A small image classifier, trained from scratch.
Model: norm layernorm, moe soft.
Rows from block 5, named by matrix and row number. Each number is 128 + 24 x the weight over its row's rms, rounded and kept within 0 to 255. All counts start at 0. Numbers have three digits each. After the name is the row's rms in percent of the matrix's.
# convs0: expand pointwise conv (model.blocks.5.convs.0.weight, 512x128x1x1), inputs 0-63
convs0.285 122:107157162124156110140135132179130111115171127173089129146120100155102092092125148154135129143108154091128148092179137135158131131143126128136129105183138154158106139072140110142148103152189117
convs0.286 103:117108156139116118121133134116155086111114130140139171102149112136112125132159105110093116125144166176109156111119127137152094118132138096157102148123090105132118112120126144071094078111160134
convs0.287 101:167100123074129096174129106125122140161181083133129142128126138133158126103094129132153133082093136126118172128135147114119110137124142141130147142129184113145094166117123087098136128122143092
convs0.288 141:164133122146129163086107116137160079130085162129098112112148086136118142127072138126121146130134127115131162140137151103081103119148138119106128101113076134174123143134097102130141104117131131
convs0.289 051:155140138141120077113134123145176102120104132119154076106135161120122101167153163113094121083125082169108128104136090120077128149125141115119135122165161142136111114155166129124135089084112143
convs0.290 066:140113125110118149154121161116105153114124145142118118130149135139118153110111116159126141139139071131136073127158102106076153073124170091102158128169153132124133162176147131081140147120144102
convs0.291 155:157174109130178105112144090143154106137114132164135147126155114109124113143148128083108169118129105156098156110123121142165120081124130150166124122086146105117112148147118118092086154141124104
convs0.292 115:168130099137149141128111116153154097110128169085165125157118107139134129142132084119126108125069145138139167134083099117155076133138120107123121125107135141116103124109148133104177117163181118
convs0.293 056:155102099137123119089131103150102124124123140097118167130172108136119144086081116167092112111178124129151095146099136170086127137088101150129118130088116149129122159126097103149155100161170134
convs0.294 090:056121100104136130127129112145103114082163155119165176136104114123114093138102132111116132125143157158113102137156111165104122114113158116099129147119096087103127144167108075124123112097117150
convs0.295 066:158177145131146116116153141117133126143134162128139114141147114109150138137144123106120137138141134129132127102122094108118111155104150177176093133113127108155165134090097148122145128128104120
convs0.296 117:093102167149162113150126113077118139131077108154134121133125111112147138148142120132164084148130110116156103124107142114120123147137123163156131110139096110145180157168103148108112098101132146
convs0.297 056:134151112111105108145110174150144139099141182130127150131165183135128127123094147118177132148114167121124108144140132133146125137140100174150100107162057116142114131150108111116123141113098091
convs0.298 068:152116124153133106097118104161116121118144123129124142139105136154127110156108142156109100121079172126155119139151161117145125077162135128109171149109117137106138130145140095078131133114144162
convs0.299 054:130135117161132123136076126101103115121103114135135118148135177107169166102146142143146144136108121142130107139126132164136159093123100095134159144167155161127122137134097133161136153159101105
convs0.300 053:112163179119128114173161164101191150129126120098098111130104085157136137127115138102131124118090138132119108143127127099123060098127115128146097146146140100118135117119151132155155179125161121
convs0.301 103:106143122146162128107139129115169177110100090126119127097128128114086069094158164118174159132110148114133112140143110110098118155125126117099165134166100126147121115131148119082157151087136121
convs0.302 042:116102129152114170125152114120138141136147116082111104149101173124108131131141106086144148163132113147152111128100122106155167109163128142154146116150124129157117161106140089133146088134117138
convs0.303 094:114163139144139145118161127095138158130096151127098151121138099108136107156153132163146113118157120147141118146095133116131108176121144162118099138109095149121078126135171117094119136143116148
convs0.304 076:121132141128119144176131119072113156157154116185152130135121137109084163157148096109120097125131088145132172111144132146157132131160111156157125157109117152141131105127153118066156143085148158
convs0.305 069:148157137131145122145111137111121078096152123104121092128096146122079110120105088102129137137155124125121146153142097134136122145137170091103068111171175112141146093129126142136114127181112141
convs0.306 042:094132122148147062158123101157144147140110166087139117132160087140135117153118142139102159101119142089085088135099128124110126127122132123139144134147113097127130147150143068152090098192120143
convs0.307 128:113095123156155139154133089173128127145118146121133144126108111120104155125102114137175117115143183148101178145082152159123149118115161077144106125125117137137094151161142115117110127143138131
convs0.308 108:116108160155121150150086120153124135133138132137137120126078170142129149137116177141132145094142178150143114124169165160151109138144119105167124143136161138117151122136164125160153160138113136
convs0.309 112:112173123114141144138116118114137108122141167124129151140126162130143140119114125156093152150116112129178149139095119162100112097097102095198127070115116107122115092174158169132133127144121109
convs0.310 130:137163138125137155131132094114122117129132117091147130157137160086090083109118132149132122136131126157098069156110174135105155158124118189143119143109162143143089079096117115087123133133138127
convs0.311 085:164104142141140123113162105157142157134156123158188158106134129159119161131094196164117113155124156140129121116154171169128115094104161140137157121126164119132133139164138148089131153115106119
convs0.312 156:119118120142141139138119122112143154126167127160094174090110137109172141095140117140157062093125150116131113087113134121112175160123120172116137109122093112174141153143119158138121141076164127
convs0.313 096:156156111148101161138125101176142101171156100093120121127120134101131163156090156137147181139151123154134160184154143131089087142129141113117092108121122135150148107140098123110140142164176133
convs0.314 132:117137171142129132104135074156127100149162075133123097109123118101121127102109123163086136179100127159145122090122103051132130132083149131128130142138115127107106116091094126136145160091102151
convs0.315 096:166124095100111148143170138119148147115104145131101114152140111158102142100117111116132133133101127090127163133125132095123126154139133074123160092118159122156092124138121126116129150098126111
convs0.316 125:157088129081122197119094119132152156185132126150131111148119146150150146136130125169096141136142146106137104125139132154101149144160122163132122139119166129135110172129143087101136091099144166
convs0.317 079:122121170147130125121105150101110144095137179133092174169132110151079124119125106148095178094111097196114113141153173096160114141152126142129130153055131145108150127147127118104155144141145116
convs0.318 074:141126107136076114089141128132151141089180075136185174105073149140112149172108132152138129139132136154148127130118141076101122145125082186132116118144148143116136151128118122147137139131122104
convs0.319 134:106150112104168100166120109145119145087132151144116101154171161110147117145126113161181141114121096089158132118135102130144178153153164136154133133130132166116109136126076130082146150133131137
convs0.320 149:111111103108131147150117090134082116157147150094096132130125148139088113094107132157128148149079135159137133094075188135117133135110105145179149140142098135151161127117122122136092113130146084
convs0.321 160:117153122118151188160129158136113147111118136125139145089173105142110107129163137139151132081158172148164128119131129129092105109124172136165166121123118144107127141121133116170124165103128156
convs0.322 145:133134126123129143126174117140137125130139104088099112096107126157106108099113108119129109136110094126127167132124138154154166162151114102137140137117089069115157129185140153119175107148112121
convs0.323 081:123120114110135142127113120186166115157085121138111150092124127142122183095137146104141122147109143136133134076150115135130128155112142151103154054142162137134100123161150141147145152116100085
convs0.324 096:121150130133104121143125146138106146142134133141127119118127100142104149141140105134090116129127143160104088096127108168132159159099156151041141152114104130094167122106109124127148109107128139
convs0.325 044:181126113151132110147111144109122135126105105158098107179143123105076178124095111084142170174098139158120108122135090120110115114155161128114146111131176117120086143184123144136147114123121139
convs0.326 053:114127128096127138100131131111148141123133129158138148127133146129163161145132159145173127096113171079101115159112150180147120140130105109134088116110122152166109113126086133119116115166120126
convs0.327 106:112093115104203125138158126095108135139099134140142177130150124154137100136150121133080117130083137104105131147088114129122131127130071141103156140138146114106115121102102155151154104136191118
convs0.328 143:136142132110155165098126087158172169126147106122127142142147107082137139121122125141114171096104104121116104132175118141137122132144102077156125122110114118164150134131088116172118091149135107
convs0.329 115:111133153180133123088116128146143113096125172180150136114144179140135144164116171105122127150146107182165120111094130141074171137143123127109135107125103115136094110101155136107131139137134104
convs0.330 063:131123120124163119137105158100144137108086122162115183093126125140103150119106167100136141147139132149162100145133138124125170146160071100136146117135087133135146134117107127134143115113116150
convs0.331 115:126091131134162135144151091131160154074093095146113139089154156100116088122112139112164148120161102154143151166128122106165133102156090149089076148115137104114130143163099131157133127075125164
convs0.332 071:125100118106128126138146174154103114122121149142103098144080153134157149120158133122133096118141126166158139113136098117115144125154115179140114198138106115144164158137127122078065121133087149
convs0.333 137:145096144136174117092130119133104124132117120135120159139142150136153104120148120117088168125128132132150115141139131109188201156153122121108150086145145132151134061138142149112162140088147102
convs0.334 089:144151162119152147163123101130151160145110176129113137134134153097100147114133154147164150109129112115150153135134116107139107152142145166146154140118138156089148113131130166090107124121142111
convs0.335 082:117177141097125146094177176135156143121138083142181129104133098108104130111137114105125114170111158140122120136135090112136137171162151143132134164155127139127139113139120112167171139142090121
convs0.336 120:148137102094148105173166176139103145101143116144091119128105092143091133120096151132158162125101103130132110093189146169077132141110156103121144110149158119154133143138115136121121158131145121
convs0.337 113:164114135105120156135149090131139131152131155172123137096103115122156119139128122123106105097085143174144139098190081153117102132143128095147099136126081151117191146126158091092116127111116097
convs0.338 109:147119164151148135096086120153134086113127118175112145108136114162139127106134113108149127112127107129166121107166108143069101154131095139103096139169171114121121093133139117080127144128136106
convs0.339 073:113143126137163106131147135148146111168190160102117165163114131137143155143150150121107121082142194124115131122121126112154106135139119112117116136100128139124116099104107135110164125143157137
convs0.340 134:122159182076167112148124119165116153118171132156108123135097116128108088152127161158143157128145132126129153082138146152159121117151167128148130090158126132103099135081108094143106127138177123
convs0.341 054:090117104119127083132105141126158092125125165122137082139145137117162136119146131134145110117114109118136088097098168083168165131116122141143108134119144126158162166126141121103161114080122129
convs0.342 156:135140134153134163152145116114090115117096175132192106110151115142083146150101115160133133127120128128115122140168145128123103110098148109106089109114154151100114134150135151122121131127147117
convs0.343 066:119149106135135104106154126083132145108139147139103143123187138130167109127109142113162094129111134154118162139137141103107096159111067105166122112095142121052174132141126128092145137121138114
convs0.344 084:129113101136123097112086132147106139132156118098093163111154115136154159130164139143134090141126149126103171124097102130087140151110124126154090181169136109129116137151142170174173138148137094
convs0.345 080:119112098121100101080152125145140147131146176095165144120104097146156124129143097124111099104138111132146133167109134133167153154127137102159140067139110131118117130113122136087101131146146160
convs0.346 061:139121135122111148083154153159172132105139142163093107109107121135109099146102109089089096085077110200147133111125110129123146129145111118142117158116105137111168105099107100102129131120171106
convs0.347 044:144175122124150105133148138155169116131112164142155124138111154142140083142143091149131164136151118125162181089093102136169107092117118166200111101147111151138137100132131133154103126108118136
convs0.348 072:147085126104151083127141130112131137160139108129104147122104149121107155126133126115138125130105101075096155148118068113101102124144144156104113143104154168107106126166088141147142168190120186
convs0.349 078:145123096146116173087162123113120142127106133106137128112179110128152141100075105163104108117112129119101136120142112066111099138147103151110132152133103142132121138154102131118149185142098113
convs0.350 065:129146104122115172147074122116138152146114128108154127088154126127134112133148161082159096127166119115142153132129105085108139150114169149126108115149097128173096152117108104138151135114107096
convs0.351 068:123116133166160142137147084108157110131120146086153111103130148121064148137139142100145131145197085137127148136149094150083186138162105129160135135143110122128118106155155119145133123154117152
convs0.352 112:114123132096109113126141107098120157169140146127121119097197109180081140107119120109102137124129169151140104112117163110114138200179139117138140085107136145139134152124100136133093104118139168
convs0.353 113:130148107121194111107086146148097092135104134141119142093124152138097106110145133087115129161150094116161143154134124142117184171160124112136112125135149124126068118129130124157122127122126109
convs0.354 074:093115119126109113115150163144123097117162136124127134132129120088138121208091112147161107120079175114087113155125129171110143107141124136101134137070160134160096105112102127104149133127144103
convs0.355 077:133139122137113107144091119135121118153133093106092107093179156150146094106120162104102147176130066165089163149136132130074143112162110135103143118170157094144162141132137120123089160123133151
convs0.356 099:110130161156151133149122088121117115141100136144120152132104099154097089117121104152119112144133135118089126094131122159100135162155126137138133089137137134115158126105118154146094143131126085
convs0.357 137:128122139145123172147152097122124137121116138126090161118129126130156140111131150157155129161143144102159134121155087123121120124129139125151159114104120126083146106083163128101106127102115091
convs0.358 048:123098119088137110093103105103083132156129140125115080141086127092122120086126117123110156087116146166136196103104114135106106132148143106116143113113126158136123126094134178141109153160137134
convs0.359 067:139159145125145082094158120129106117083077151149112125147176149146104110143134109119126126128139126115155147153122100143074116143139148147138094177101123132092158129173167129108098102128156111
convs0.360 112:103139071165114156077103123095121114119115122158110089093131160096121145126119092119113157117122153136148088176141115165107089169182096147157168130110101119122157142121113094141113126105132129
convs0.361 072:120142153117113156077136052114159093110119145147109140108136111089154128164125122109185159139124109101108144121152154125162162104123162097153139135138087149149111093137142124126170124139150095
convs0.362 073:167113137112142129131077112101154146153143165135112098109132124114108155120174163144131114086120161099125155156118154169143099124117118113120119109133102095094114121137144124124101107131128118
convs0.363 078:125145172106121145134108127096194156092110096143116110117125140160107131109126143096160151132145117143095141111137117156095105126102158152129180159149167129174145115163124123134132130134107148
convs0.364 113:101105139096138122168133121126109110102094160117092150106114131127100119098066121118137119153133139101127137121124192122123131142149149152107121083135145116138139167123116084168124140078148145
convs0.365 076:159102102130140135125162121124104122142188163129147064121126143120162119107108119166123125083131163127114125102097108160139110103142116139120135143144139138127144150128132101112149107101066152
convs0.366 133:119127113136116104149140098076161172107097131171106127131116133112139164122104108138157111135104096157131088148155126112164106135121143124157112096132087123137143100137140140111154159147126148
convs0.367 156:152147127097107158133169141153151134164120145142168147113134123112119128094109127126136137146118150084142146140131131172107119132156138114138132189126123069135170126109142114135150100167121115
convs0.368 057:167154157134168155081125131124087079096121136137115124083127155130164125216104119110161158107111122141133151146149084097131123160126115106169138087131113162073109132116150108125137136148094124
convs0.369 113:147084125148098125102136135150127100128168137159102114139148143137064078142131088082159131127129112122110139100140107112142119136101143100104115121155175091157124165124122115159117129118071174
convs0.370 106:144129131099135096130163129172116119106119141115151122152085125149099128172153167115149135134129150094162146129170153102163102158105139129097143114157134112113124133126139122146090131127170116
convs0.371 070:117101126153120132141137144090117104151105155138102113171160117118180149131075098168139113168123130145080149069108107101143120169139140161106102134145137081118152136117098112150111121137136155
convs0.372 060:134148110115085126154113125092097128099120092137118094114113118118111147160095160117123107099090152097152170079115114069095129116160140090096113115111159151140131138154164133129159120121106183
convs0.373 112:137175143170163102111128117154128119140110102162136095151132094135118092127149108096103100131148126123135135122156145105131139124115146139128087149113112110135115104157121122162153125150127098
convs0.374 068:141086091113127157135157147136151129118082128119105121159160114101148112105161121189125091132145111128116165113133118138108129116146158132119148159140098139178109116115079083079103183089151135
convs0.375 149:139133124131193119122124096170132087157173145109150131087132163109127099120100106096108113152103138130138108092116130132112125115121160075137126197169148101122129114091106112156126105082128114
convs0.376 046:088052117143100140125090137136144149113155136157149121132125128090166090162152124103109123095154089131125142146116091152143109132142114146128116133124088129160093110086151132121088131117123093
convs0.377 050:091062121127137117114141105113142127143091135090135122132132137078128116123121130081169123150114129133091155110112098105110108130138075143094144141112172169088122118183159137124077138086135162
convs0.378 080:156129128151141098126155136169097122145136134115115144127201151126105143127115119115175120116124116146120095170119136168093167126138138105117128146166104119168156104124112128125157180131149141
convs0.379 135:132152155106137138096180095119123152129102111122140135127124103126167103068094140126138077127141128117131100153172098167166119157167116142131131129183163143136167108130104143146123139123129138
convs0.380 085:087142091111130154166149108157103147117108130119126148144193116095171157156095141098156116135102131106142093159102155159132133126124115129120103143126134134145141134125096120112154113110084145
convs0.381 109:136151157074099146115128095138134113140138134113142129142154139094144109168122113154132102180172097157123104104091158151101125103131122123157137145174120115165139112169123101145101126078157126
convs0.382 124:115161103101122132180118093126151125121104172104122096122108150169142174122141134102148125130125100102137112127153063101064119165140165163164153162138108097132094171108134172145156146127121126
convs0.383 129:121085125085160119107135148113139138145158099080127113113151127103131169172159089148132151166130110103122127096087127169126145142171165129170122110143096123126133138138124083074154144103150120
convs0.384 075:129131132137128148151152137146116128125118149145128108133132162130110158158143144110136101084123128124114142084110099141122160121127184094172136116110144155120144146093165118125115138148091118
convs0.385 169:127082133176098153135136109132159148110131121163075125126120158116102110100170154118174160118148130138157128175103127182108103167155123145130090155144146123130126115089162125086149094146113130
convs0.386 081:140135142152115114158153127151104147094127146138104115099151128111164124151116105123128102129130092093075080131101118147104122125107100164109126100098132101139118101136086157150114126137177124
convs0.387 071:110099128167159115100121100173114154104130141100184153160117094128125112124080139146148137112130137140099144171101151129121125113117157107145108107134103132148094128098132089154103088130141107
convs0.388 065:134143105110112087154076178134142090142094142136121156127117129156156107122102084116094119161126105132085118138101092119142115106148126123135085179153129105147125123132124136146140114121104103
convs0.389 054:138131085086141144120086147106123113077113160107147099121160132119053130136136150102134118134150162153153124093124142118136148138168114132118120106158113147126125145089104122165132114152128115
convs0.390 072:120116117106152097114132117143098136134104152124102135121161106131125121097069141129149090137084144120121123167095103104164125146146119136126125128113116177109077111127121122152166126121123099
convs0.391 080:115160126117170153143174142130095101105148138124117124114120118139109148152102074105152104094122176135095103130130118131122149115163085118138102124169128094148084112140144103122140110182106117
convs0.392 094:097162085168147103102140141084143125121155120169115129095156138174153156112162109109133134118137117098126115183120128147169134194159101130132148106129137127117139096109106100110105159122153151
convs0.393 081:087158082148109178115091135095119161148131101128101119103102129121109124133123109142132131107125145120119112111073124137150128164174117120161146124142113151131140131076140068169148136118118132
convs0.394 108:095164081108114151130126131119094110112163143128145133100159101126144109139085133108116128138186126147110091141162104113087130122146164109121084170128096104118102131137134151164086135115091159
convs0.395 099:143182114111131112164129067106128082155162139133162144127133111140119153121107100157133147094115150171129142091099158132127140138155134093130172133166152079113134152108106130145129118130124132
convs0.396 168:116089144101144160092135128141113136167130090117163127163105107128133126113094140132167137141134132089129125117165180107093142135108101150142113137093145123114116106154157106143144103104140205
convs0.397 162:124120159128126094130142099095121077148138117131125164102086142160121120088157145129150111139128080109112109141103092118073078101145128129128141109112123150087118131133123112076152131116109138
convs0.398 140:143145150110146143100182161127118148110096138143118095149131156145125147156114135126121065088156089111109120100123162199115115118177151112108114123159123118165124121142160126134080116143112108
convs0.399 084:106113115123157146184097115091159094122116108161142163124121117131124162116114070149139154116165147102085115129128167155122141143165116144134123167115155134159162140119136090151114128137132149
convs0.400 098:161130086140112147118156111124136126095117125113138144126086124089104161111118173084176117135119148114188124146141149152144116140125150087095133132106147147119142131161128103173110088135112119
convs0.401 071:115180120148087073078114120096089100112080090161143143140121105087132128117129150162086156105101125122126120122087132139106143116137127116141142130095123118130111122116113110147109141162189158
convs0.402 140:146144151103113129139166053123170086141114092145103138149159082115138146117143158142103116154155127145123091116108151158158125162156083070119121119109157145147142123145170125129089134168158137
convs0.403 051:095162138128090162108084092116127148126156105113113123117101123133107138094086150114124190125136147124117113146118141096164135094122135133156153099115135128147138121135122152147112121127085118
convs0.404 057:129157135109162153103164152150082177097153087136115096153113122122140171155098115137126194132111128159136080146141149110101085116115095107144114126131184116121099161125109178136170125122118139
convs0.405 086:134141158175138099147086105132165114132088152124133142112159168136165136086086143171135141069131082113153151150122164102112115105155122148134111159110121122182098162133089144119128153133164118
convs0.406 094:113128065132117147120140155104115109133119090133140102106159134133091122115154120101096143123121105145093130124148113126123098150137082136122165159143147145159142148140152105129148104154118140
convs0.407 072:175160139097133156098158070148132147083159190128114135119114144137129140149092127121100117100154099150130102123121130113138142132137160109151107119083166097144125129077132136119120098173146140
convs0.408 078:138159137119120143115117143155115133143139108093107124121115129167114152148115128171133127077123126121177144104089121112147138155119123134120106130144132146161139121119096125153103089134056109
convs0.409 116:137131085113185124145080131125155146100112130161096106107125125173150173135111106105133101122110099105103110116153124105116119153108109144160108137122134142116108108107121161127114145134119110
convs0.410 099:142120124107144149140116163165128168105103114094108105120144085131111142104137127170132121144131126140122111135121120097137069092133109145108130146111092107145120160076133159108087095129167117
convs0.411 077:108124117130144111104165142168117142146089131138146127094108111130116136132103136161092110112138115152126129088107103137103116094139122141112148135130186147129151073149112150112145104122125117
convs0.412 092:104094156105134151138137160155159124110138184113049112133131131155147156140176148144112148122098116128100141176147134108109109158142140139115134104142106111135162116156124161149142113111145117
convs0.413 121:140110116159121110165115141167142124120122136127079115099176092127129122116117119119094103130105151160094102154111106106107092106122131143145136145102130079145138130125131130128148081137096140
convs0.414 106:178145106157084119105103119096140147111158095139161144097112175137120128153120152084158164151160115139111137155158132094105116114122119134113143118159137114084112128140132141113136109145105120
convs0.415 046:107135157146109117150128189143149181147142136160079137189154120153132149136139170104153113091096107132116128114153076120138149164121159123118108158129115132133096138144134152137091114131122113
convs0.416 103:131105085100100119160148127149098169110121153119098112109158141110145154112135118178158100092115122121108123119153130124159131138119111160158135136107134070150146120127142153126150128138109108
convs0.417 091:153120135085132157128127106094111122127131132146168126081131123111144143142127103139129113117101120162171121111141104150110103141146097099137122161140094170106128145095144096105141130108118095
convs0.418 113:120163100121143112138119145138115115084143147136098134162184144118128127156145100149151155130116087084151120125152105133133151143161126104136123165136102151152142127154107141113166127108140152
convs0.419 109:137135106163156213131152167151175098139135072128173130110126124115118142107099115173169118126111164134087115148135139155126171133121124100087153155147157099155136117145091088098144125135070128
convs0.420 072:133108125152126125158133109126141160117088141134115141137159161120135073102122080153156143081171135086105077151138156134125157099114128163123111095157123146097085149132155143128162137088080103
convs0.421 101:126102124117088155135118128176143133139142170154150122127114146113137160154129111118088108090075119161135119110133080162128115153136098109131094149145084151106172157113142083104133108132155112
convs0.422 094:174121138124083155131100170124111128131122122145128165149120157164095112144107098130091184182082130149152162117126102141152123159079138105147106106067147171143100112123137145114164130097102107
convs0.423 067:130109108135103094129157115090088154124177144140134112127165097090093139150122093086138163110088135118137141116135121119140123137132159134147092154137101123145105149124132178091155108179111170
convs0.424 060:138131141142116140121093189097108100097118113116141147123132157134125101127143144117150120124079122125149114106137192077152165155126154071099155145165147120146125159136084127143155088138155172
convs0.425 133:127133140181107178139130147162135124164131134124128118105124162151127137128115114136176153110179114135076133115151105136143143122120129132127121125126154154151134098092140136090120143187138131
convs0.426 135:151112125109144151161120098110131092158131163125120128121156165125143139129111129118093192149075114112104157075130132143130131151105150076174105142140155123153103137128103143118133137115087085
convs0.427 088:112112130118123142133129126133170164102131151105109170135109101127136129149098135137124134164152132138166128120065098123069129166130136134155148147103118108130190144109156102155109084112158146
convs0.428 122:173169123105139118118136142114135111140130101129136092117139096130152144170098149136165117119132132112159152140144081098114104151091135118085129166115126120121113157143144137140072140137094151
convs0.429 106:099111133143086110111149115139128139150145144142115190180127115111117113081142115100109153093105132162149149128111088147109109173144106128148071154088113154123087129140106088125125144121155159
convs0.430 169:122122096123150170116120076126125127171165139145169124145105154151137113135156122146160144120132112174139112128172121090141118161110162102140101148144142114092094134134130091137100188126109150
convs0.431 087:124146144100140147162104131093104100140121099124132178073094122078103114153122116138148132113167148168153141130098148142123096133128107112108073134133149129099105114161102143111168155125134121
convs0.432 128:136150103131092139104100133113123100163122099127105151113135122149137087120138092139086160095121136117119118162063124150159137123175108121174123122143103128138130121071133075141114114138139136
convs0.433 053:128152133141185078141127168113177136085141161131095110123091165155103117081104172100136147108142116107113152104173153124094118186139128120092105107139144146124134149185166119118135167106129136
convs0.434 129:111141169179172162137147147178136109134126119108149125142106114091096123116136067101176097123133125151098171148117135142136140149142136125150099144136129144120125143173159107102105113153091131
convs0.435 053:118152086142148118117153153125129154103135148123137114093158155105120144112154128132148138128172169106144108102130160066125136099123069118138141136136133111144140150133172146175152094122127156
convs0.436 082:131136106137131137166109134122147132106130142130141137172118115120136140097153153156135132130184154120144155113147092150111128155164122157181134171105177140105182147143160133172114146133135075
convs0.437 097:118185117146090130155107173114129149142143115131134189124142160160137106127056136094166152108118108127130148130124115193103107142130142116132124159165089097166125112126122187120146114106142142
convs0.438 146:089135102107142143128137089153126144120129142112069120120129160167150110126135106135107160119109118126118131118134149164148144133148125213105124164112118141083152079121146145092123096112138079
convs0.439 081:098123123136138092152105077104132163152112103170147122131143147123120105148086122099114147124114124196102139097088134099090153141103108147109131121159133129145100127147118138114128126085163115
convs0.440 139:098146097133144100106136170078141136091092158122138175090180145140089113098149100090122131100143152121095136112108173124088116122116112137141148124134107085131152122086121142149144158102137132
convs0.441 134:157125119131139102117149179092159103131146145143128153086153155149132139138138118113163099121141120084095164119163151132120121101144144106144100120101124092101136072144086093125140131121176133
convs0.442 046:123114095127138102155110134139156138141128139125112080117124119129173112100134138148124164132123172120124134136105131085193061131159135122074158132115141118168116153158142125109159167097143120
convs0.443 127:142132167131122124133147081089085124133133110108133078143159096141138071126132164151132111118130167171135100135104157156128154119135089067140165131114111139133121120104146138108087115115142124
convs0.444 088:159124110109094107150124087121100157129124132109099109115149157107141154167105120128170112146154135149144144128122102155112120149126148107184114185102086135144149128164103115091120123111109118
convs0.445 070:124148144173125099159128128086100125140137149077166143145135140131101128180124115147137126116104136167127099148118185127111155169146148134178113106107146160187145142118114123117132125156136151
convs0.446 108:131132130159137126147146105141131064121176127125137169100172118166149107127077124141128173087135201094110109166124133124130115117124098091136099098136130161123137145084123159148171133128132103
convs0.447 153:134071107097135140112120164129146126129131112131110109185113112119142109150113111121143139097060152184088135137134167114137140130129117126120179101135096169066151102104137123103136082106139142
convs0.448 104:079074156152132123117119127097123160146122099142118151162150154121128121094112138111093115192092097165151116130151128143157154144169123147140102119210161100133153108141126118099145118127144107
convs0.449 051:155113146149123129117183117140152155160161092121147137100116146100109103184077101115169164122146138142129110165147124077155135114102164100166133146122120139113141165151142130119108144120171085
convs0.450 091:129116121139125090118179192134135152150117117125082148105147154129167123145093096141135125145126123113136154090108123137179101089111104141149061129133108107137171121142123140137102132137160155
convs0.451 128:098151114151116167122151102138140108158148150138134178087097145128123100114075149105095145151101128117119148157136141198114118111128109111103108158160127110137115113116094135186134114099162133
convs0.452 133:111107118118118126158126121131113113139128133158101120144114085097111122098147121173132094094129122097096171114112096110146167164119120155129161109126131124148127099126101134134104114108098153
convs0.453 076:121105130140142119124144159138142120087138134117118144185090115154126118095103129100128096146098135101109193115101116172107156132127132102107101124102119133143108152090117128112131095157084148
convs0.454 091:124156137098114156116151121106093129125142107092119119126126076130142101128154129133135101164108126094124100107142129116131152178157137105143132105114110091112101108174125136148171133100095103
convs0.455 153:120126157166184113066119141117122143166121134128145103150150099162134082116142102118085076141124092153128135172123125139134120175168152106171103097160143103155132101160107131143144158128132115
convs0.456 098:137133155126132190162143143130120141099093131175137116091124137138144134170145085149120117109128129111120106107127175124173112149087164098116150142137111129143121123125130142100170123137093141
convs0.457 061:173135110117133135133136161136126124086118100174117187158103098138105117111150163174111125106105121167142096131132095098098125133098110135168139142143126155147107151145125101141129163120101157
convs0.458 110:146128122134154149147113095145119115105154114135129120099131115169115107129117141131104120120179140167120112101112088105116143133102148187083085094148163161130123113106136144137067125109108103
convs0.459 103:141158130094080137140166150124108134121110144153103156133141147153073156122110119075147147137123113149155102126152106171107159116166143131131133129112080112140138137131140089160134093140136106
convs0.460 054:114114148131131160143159160088141129110132140118125123142127080108124094151131139101115112113118086116142117138127131116168097131104161105073169146141167140129157112138101137082138128139140153
convs0.461 046:135112122161159107116150182159168123143131113139080168195122095127150123103159154132117115142165131127146119094154131152142126073148143113152102161123114148144146149164104132141091113124158148
convs0.462 105:157121116159140118135125130112121139175111115121124141093126083133140127130130102139115128144170124159161140142111137129091108136082142102123156129115152114120183131143140171111118103132075140
convs0.463 132:114132164104128121116163112140171165080168122169101119147124071164121113100118171160144128127116135120130115078175127157146132139117155118137130101160141132120143149115137099118150121117152101
convs0.464 092:169122130106150134145143092067109132105143129131100094161142116130139143123085127120163116132132157123114100141088126089122119094170138111135150194117103144132129135072136111108150123120096080
convs0.465 072:092131124146099111146171106156115141165115112154151124147180151140126148115106146150176106129130088156123130132161102189126113103143096143135113159163112123188159117126104120118138127166155120
convs0.466 057:121155133143126080154124136117124114089150121152124095083123110138102151142139104132141142146132092185149109095111126134136123133142109083128125137170160146145099110089130082100164103154115117
convs0.467 067:155119151103147150094154123137138147099095107096134101105117139142110171118145146131136065120170129113107129129179136175113117094159148136122127100159131139149144094162132164110070100136132113
convs0.468 065:167071134122139134098135140105098130088137089110097101155135131121144122113136154100129124106125123145153076126171112132121127110160151131134114210101114132127137162130133160167134164144082159
convs0.469 133:121137156152080203134121130114109165107107121148154106088136126172130151116101160134148117139145156145124102138180160153116103089112149134114122135120151149136180127105142189131152104150120077
convs0.470 058:123162126078148115135108126126178118133162143126176132139114118138185127147140133140138153099126151131097123153100121137151139122149154107070142098121099126114131123152165076140149114103161149
convs0.471 154:072136142143083139111117130175105137119145126150134111157127131123136135147120144114112120117134181120115108116096092126149137184162091137162099123126106133108117184097144086112163115120154136
convs0.472 125:143145127121141116133155091099165060121128124157159162141140135140134106132133162172120083171148152148107114108145149145135150168129099048118135118114129128143134127107161151103097094105154133
convs0.473 076:117120149135142132094122118118122174113108149158121114135170133097089136142129148142094089152110117083129117117121100162160110158149118148125141136138144165148153117105128184156144079159122182
convs0.474 124:090136135116141111157097107171121101127130153129131123105137134129143104175123117117127165097167141146171119128162137100165160125131100136104102169131173156120147112111088143116117154131143097
convs0.475 086:137103137159101126143120124128136161147126104169125152106113119116105156112093152156120136168125166113128106104066143098140127113152156109089173103138146119129100108159144109109102095139136106
convs0.476 125:148120121154157138132136109105144113123118120147100109171135124125111078131093112140105138107106107147091143177147153109117135174132128104126127090173087200080114158111128137126142115128100113
convs0.477 111:138074137116123090121146098096121112129095120137115166111138122144118136116145152110118121126095089095140120147077083105093126142117151145116133122147135158110159143135101126110131103193104154
convs0.478 073:177115123120119121122137108142105154164173132173146135113113128158150126139148136130091088083085118162151147139139105166164084126142115091127116146136105138121160143115116097102135089126101123
convs0.479 043:112124136102132144106076124126111097133166110147154167097114161105080092122127102095095108107107143101117131118118087184110075099137114097127128148151158115104130107122108096090142116104117141
convs0.480 144:148140077153086160098131112104143130140071151098136101101142126120134119085127122157092101095098086151132109143135151134091111152176107118093107135097120119125120145148094118111145170101099127